config.toml
model = "image classifier"
weight_standardization = true
depths = [2, 5, 2]
kernel_size = 3
label_smoothing = 0.1
loss = "cross_entropy"
learning_rate = 0.0022
beta1 = 0.95
merge_dims = true
one_sided = false
Rows from block 2 of a small image classifier, named by matrix and row number. Rows with one number belong to one channel. Each number is 50 + 12 x the weight over its row's rms, rounded and kept within 0 to 99. All counts start at 0.
Before each channel's rows are labels from the 100 images, of 14848, where the channel reaches its highest value: "strongest on" is what is common among them. Only what is clearly more common there than usual is listed. The data: rendered roads seen from a driver's seat, with toy cars, trees and houses.
# c3: 3x3 conv, stride 2 (model.blocks.2.c3.weight, 128x80x3x3, standardized in use, each kernel summed), inputs 0-79
# c1: pointwise conv, stride 2 (model.blocks.2.c1.weight, 128x80x1x1, standardized in use), inputs 0-79

strongest on: double yellow line
c3.64:44 54 64 39 57 38 42 32 53 30 69 67 31 50 46 46 42 55 52 59 39 47 64 43 49 47 68 32 44 66 45 51 27 57 55 53 49 46 67 58 44 59 42 72 70 27 54 36 33 45 23 55 45 53 57 56 50 32 54 59 59 63 54 64 55 47 27 64 34 65 50 47 67 57 58 76 41 39 39 40
c1.64:34 40 49 49 43 37 65 08 45 34 65 58 45 57 40 40 64 54 47 73 51 54 61 39 53 61 63 31 52 62 11 51 45 57 45 46 47 40 51 36 42 66 54 54 52 46 58 35 40 48 67 41 52 41 67 47 55 50 63 61 62 55 41 51 57 44 45 37 34 52 59 42 69 48 69 67 37 42 53 31

strongest on: solid white line
c3.22:35 60 42 37 32 38 62 64 54 44 69 54 48 59 56 53 57 49 54 58 62 49 72 49 82 49 38 19 42 63 61 48 59 52 38 48 54 34 70 52 52 46 28 64 24 52 71 55 43 43 42 71 46 39 39 57 46 52 46 72 45 39 51 73 71 36 46 43 50 40 35 45 42 52 40 31 52 50 51 47
c1.22:48 41 53 65 34 44 41 73 67 44 53 44 37 46 71 38 65 54 43 49 67 47 61 48 58 56 35 38 51 65 59 28 50 34 39 35 45 33 52 50 24 55 44 53 42 59 56 60 27 44 43 50 40 47 38 41 55 46 50 56 51 49 59 77 74 27 33 63 44 70 43 36 37 45 46 31 68 45 47 60

strongest on: double yellow line
c3.66:53 26 38 42 66 55 44 58 61 31 42 48 45 41 42 45 42 54 45 44 50 59 50 52 69 48 54 18 45 55 58 47 53 36 40 54 68 46 65 49 39 55 54 62 38 48 42 47 43 44 50 45 39 42 52 35 47 67 52 45 62 97 60 34 30 58 43 93 52 59 55 61 50 56 55 58 53 48 41 45
c1.66:38 27 48 29 62 59 56 39 67 52 42 32 53 41 57 48 47 36 44 43 44 45 47 48 84 29 55 53 47 60 40 53 39 51 40 44 65 64 59 48 42 51 53 48 47 46 46 46 27 55 38 57 37 34 69 42 79 54 49 56 50 66 62 29 51 70 48 69 66 62 50 72 38 51 66 60 52 62 34 38

strongest on: double yellow line; dusk
c3.107:46 56 59 33 56 50 33 54 46 46 44 47 70 41 44 55 48 92 33 49 46 46 49 49 48 39 65 17 61 61 35 46 32 54 47 33 42 58 51 70 63 68 37 53 49 41 37 34 49 52 30 64 61 52 47 59 58 63 50 52 71 68 50 43 39 76 51 29 42 50 52 72 49 54 53 52 53 48 54 47
c1.107:37 73 46 44 45 61 56 31 52 57 54 44 62 56 61 42 40 73 40 59 37 45 39 54 34 45 70 49 50 42 43 40 36 41 34 43 32 42 41 36 47 83 36 50 60 64 43 45 49 56 44 57 29 42 49 50 38 47 57 67 77 64 69 40 26 66 46 50 46 45 37 64 71 72 57 60 54 56 50 48

strongest on: double yellow line
c3.1:50 34 47 47 62 47 35 35 38 79 57 59 89 37 58 30 57 44 54 36 35 41 51 52 38 53 35 49 55 53 49 68 53 30 53 50 53 54 50 39 68 53 55 39 40 25 48 35 47 51 39 35 51 58 50 40 39 40 51 59 72 55 52 61 63 49 83 42 42 63 50 46 58 48 29 55 47 67 62 52
c1.1:54 61 45 28 32 58 54 50 46 50 44 48 81 46 55 35 51 45 54 51 53 66 34 68 67 40 51 31 53 44 52 67 45 31 55 48 27 47 53 24 52 55 53 60 56 40 64 28 52 38 43 40 77 38 39 39 44 56 37 41 59 80 50 42 44 39 44 43 62 48 65 36 58 64 38 49 60 56 68 64

strongest on: dashed white line
c3.83:49 37 45 62 24 63 41 32 51 57 36 42 52 53 26 68 55 43 78 50 67 50 39 54 54 52 32 45 48 58 36 52 49 53 50 51 43 42 40 54 24 56 62 49 66 54 31 57 71 44 31 39 64 34 53 49 53 44 68 48 57 61 54 39 37 65 59 58 67 70 60 42 46 38 67 72 71 56 50 39
c1.83:50 31 36 46 33 51 52 33 51 53 53 59 43 44 49 64 68 48 66 39 51 49 31 42 61 52 46 49 45 62 25 55 47 42 60 33 36 68 28 45 19 64 41 29 38 44 43 35 51 46 24 47 44 41 34 40 52 45 64 53 42 59 61 57 59 62 61 49 47 58 54 44 28 47 78 56 38 60 64 29

strongest on: solid white line; bends right
c3.15:63 37 71 56 53 39 37 59 62 42 63 43 49 58 53 50 48 56 43 56 55 61 54 35 51 53 74 15 46 73 11 55 48 57 53 49 53 70 49 43 38 57 47 45 63 44 49 27 56 50 59 46 32 59 40 32 56 38 59 61 46 51 66 54 57 62 29 54 59 55 60 34 37 62 39 62 44 42 64 30
c1.15:51 30 64 61 63 47 56 76 42 45 38 43 68 61 66 51 55 48 43 38 37 40 35 38 37 37 48 42 51 89 43 41 65 31 61 39 54 44 72 50 60 45 31 52 47 67 62 27 42 55 48 66 31 59 30 41 53 64 53 46 60 49 53 58 64 40 54 57 53 38 48 38 46 61 56 59 51 48 42 26

strongest on: double yellow line
c3.39:47 52 41 46 71 44 33 37 53 60 30 36 57 40 48 37 48 74 76 58 44 45 35 48 58 52 57 48 49 57 40 63 36 52 35 56 62 48 60 49 74 51 56 44 69 74 34 34 39 39 42 47 31 54 50 57 47 50 44 37 70 82 57 55 58 66 30 57 54 61 64 44 38 54 26 49 48 60 62 55
c1.39:52 69 29 50 63 37 50 44 62 40 37 40 44 54 72 34 41 49 65 52 47 39 71 32 56 46 59 58 39 66 44 59 39 58 45 49 49 55 80 56 53 56 50 46 49 63 40 52 57 51 41 39 39 26 76 57 47 49 29 43 54 58 59 63 45 71 56 28 67 72 62 67 41 58 29 64 44 56 40 49

strongest on: solid white line; bends right
c3.34:39 51 45 53 74 42 54 69 41 56 62 61 46 57 40 46 41 84 37 32 35 48 64 47 41 53 59 49 48 54 06 39 53 55 43 44 53 62 45 53 58 54 46 49 50 31 48 31 61 49 46 40 26 46 61 34 49 47 60 57 65 60 58 63 66 52 33 73 59 46 61 42 31 57 31 54 48 37 51 52
c1.34:27 39 47 51 45 58 73 67 39 68 68 43 52 61 36 58 66 58 45 41 33 58 64 28 45 39 71 43 47 45 31 29 33 51 45 39 63 45 44 42 49 50 50 38 44 34 40 47 50 56 49 38 15 32 59 41 30 43 63 63 62 57 63 51 39 42 27 64 37 56 52 57 46 51 41 54 45 40 45 54

strongest on: double yellow line; dusk
c3.35:38 57 51 47 64 42 46 54 48 64 58 53 56 31 50 41 50 54 42 54 53 47 34 44 58 68 63 66 50 40 26 39 61 67 46 45 35 60 77 67 49 61 39 56 58 55 55 37 24 24 45 38 45 40 61 42 43 52 38 49 44 93 53 49 41 60 60 53 44 37 58 71 53 55 59 39 61 47 28 48
c1.35:37 42 50 71 48 43 33 45 43 54 69 52 45 36 43 43 44 57 41 39 45 49 40 62 58 49 65 53 47 47 25 53 54 53 41 44 68 47 69 62 47 55 55 28 63 59 29 34 33 46 48 39 53 41 58 43 41 41 35 49 64 85 41 50 45 57 58 81 43 34 57 22 54 65 49 51 49 56 32 31

strongest on: double yellow line
c3.110:38 47 37 38 43 51 52 71 49 56 55 49 49 34 68 61 66 71 49 39 43 19 57 44 51 62 37 22 40 55 53 42 44 43 60 40 24 43 71 73 46 53 52 39 69 72 50 41 46 38 51 58 59 49 75 46 62 58 32 44 40 66 55 48 58 34 46 46 57 71 46 51 51 53 66 44 66 61 59 43
c1.110:28 24 30 65 54 54 35 70 47 54 57 49 50 44 44 60 69 62 49 53 69 26 61 53 52 66 56 33 51 64 44 50 44 38 70 62 39 49 57 45 37 57 45 60 58 72 58 46 58 53 63 62 66 51 51 48 57 37 41 37 46 70 73 55 46 31 34 67 53 72 46 56 57 51 59 42 71 53 63 44

strongest on: double yellow line; dusk
c3.19:50 43 47 60 72 19 39 44 63 55 78 46 43 43 43 43 59 86 58 42 55 50 37 38 49 58 61 40 47 48 37 60 62 51 51 27 55 68 37 44 49 30 48 40 68 56 39 44 44 50 51 55 38 39 59 36 48 50 50 51 63 51 51 64 39 70 59 52 71 34 45 63 33 77 43 46 65 60 56 47
c1.19:45 43 68 53 64 18 37 36 64 45 66 41 56 52 50 57 65 77 52 71 37 49 48 52 55 58 68 58 46 54 41 51 48 58 34 28 47 66 64 48 30 56 38 54 58 47 46 46 34 55 40 52 45 24 40 43 48 46 37 62 64 64 60 51 68 53 53 59 41 47 61 64 38 71 48 58 81 64 56 47

strongest on: double yellow line
c3.67:26 40 45 31 43 53 49 63 52 67 25 65 74 54 61 31 48 77 46 53 62 58 71 63 46 54 40 54 43 45 53 47 53 79 60 50 49 41 54 52 44 32 35 32 47 66 46 43 43 53 43 49 39 54 53 59 48 30 54 29 58 62 66 50 53 66 74 20 66 40 47 60 59 47 45 54 52 52 49 52
c1.67:53 65 54 28 57 51 46 56 47 66 33 55 46 40 49 30 24 46 49 51 66 63 60 68 51 52 49 54 32 59 26 39 36 57 63 59 58 45 57 43 37 66 29 53 62 54 35 45 49 70 55 20 40 43 59 49 55 24 71 49 54 59 59 59 46 34 64 50 73 36 44 50 63 58 64 35 48 43 54 59

strongest on: double yellow line
c3.93:24 42 53 32 54 54 47 51 56 67 35 52 51 76 65 35 65 67 46 50 38 50 65 48 48 47 72 33 54 64 34 57 57 48 53 44 47 42 40 56 46 60 43 45 55 71 43 42 33 43 26 57 46 58 41 38 53 26 50 45 39 74 63 28 46 61 65 55 53 61 45 63 60 37 57 51 78 57 34 41
c1.93:26 41 53 28 49 36 38 63 42 60 51 42 53 52 69 35 46 44 56 47 45 47 43 51 78 50 78 50 61 64 49 62 75 24 54 51 57 36 51 52 54 57 58 44 51 57 33 36 31 42 38 46 38 51 43 46 59 50 48 31 46 72 52 35 42 54 44 32 63 75 57 60 46 67 44 57 76 61 47 52

strongest on: dashed white line
c3.33:34 63 27 51 69 34 45 47 47 39 42 56 67 54 42 46 64 60 50 49 59 59 48 57 52 56 56 50 44 39 37 42 67 46 47 39 49 67 39 43 43 54 38 39 58 60 43 60 46 53 21 54 46 63 41 40 56 42 30 68 72 44 56 50 57 70 80 39 57 21 26 38 31 58 42 45 35 59 45 64
c1.33:29 55 43 63 58 44 22 51 49 39 46 63 54 47 51 47 59 69 56 66 25 69 52 40 64 55 42 56 38 53 40 46 38 39 49 27 41 66 43 54 53 56 38 67 56 66 39 62 44 55 24 48 52 34 49 56 57 47 38 70 59 60 38 48 39 44 73 39 64 47 37 39 25 44 57 52 81 49 60 53

strongest on: solid white line; bends left
c3.47:32 59 45 29 64 56 32 39 54 45 56 35 46 47 48 54 52 51 47 45 65 77 53 52 59 50 54 45 47 61 39 58 42 52 50 48 60 76 55 48 36 55 39 65 65 38 72 29 44 58 33 42 21 46 63 38 39 40 40 63 40 49 35 51 80 36 37 79 50 56 42 49 52 67 30 45 39 49 58 50
c1.47:37 60 56 53 47 48 41 51 72 46 54 62 26 59 47 56 42 42 39 47 38 71 58 32 54 47 66 40 47 63 38 42 36 41 67 44 51 64 40 46 59 60 44 37 67 12 35 28 33 49 28 53 36 41 68 57 40 77 53 42 55 58 45 63 60 47 48 53 26 48 50 39 42 46 46 58 66 50 51 62

strongest on: double yellow line
c3.98:33 28 67 29 52 51 48 42 54 61 61 51 48 53 46 40 53 65 49 63 71 54 31 46 53 40 39 41 40 57 67 29 52 40 37 51 63 35 75 68 43 52 52 54 54 48 40 45 45 38 47 47 24 46 64 38 66 38 52 42 37 88 54 55 44 68 66 38 42 51 40 71 62 58 51 39 47 37 44 50
c1.98:35 34 72 52 64 76 27 44 51 63 63 47 33 63 47 43 65 41 60 55 55 47 31 70 52 54 63 39 51 45 47 34 43 38 38 57 61 52 59 60 54 53 42 61 45 53 46 63 46 45 31 39 42 44 50 59 68 52 82 33 57 58 59 55 42 66 65 53 53 60 51 84 63 51 55 48 46 78 52 45

strongest on: solid white line
c3.59:44 40 43 40 65 45 40 21 48 51 68 53 43 73 57 44 41 57 46 56 51 51 57 27 55 54 52 48 60 62 19 48 55 50 47 71 56 77 51 37 45 52 59 44 57 39 43 36 61 47 44 51 55 40 29 59 49 34 51 39 50 32 60 64 68 66 55 64 41 68 43 30 35 61 42 66 34 61 73 54
c1.59:51 53 53 44 69 40 55 43 58 40 67 59 42 67 51 50 61 52 51 53 63 46 69 25 62 41 57 39 59 61 18 51 56 46 42 68 47 52 52 39 56 68 54 49 70 46 63 52 62 66 36 58 52 47 44 50 46 31 45 26 43 44 82 64 65 67 50 60 49 69 60 32 29 47 41 67 49 55 67 58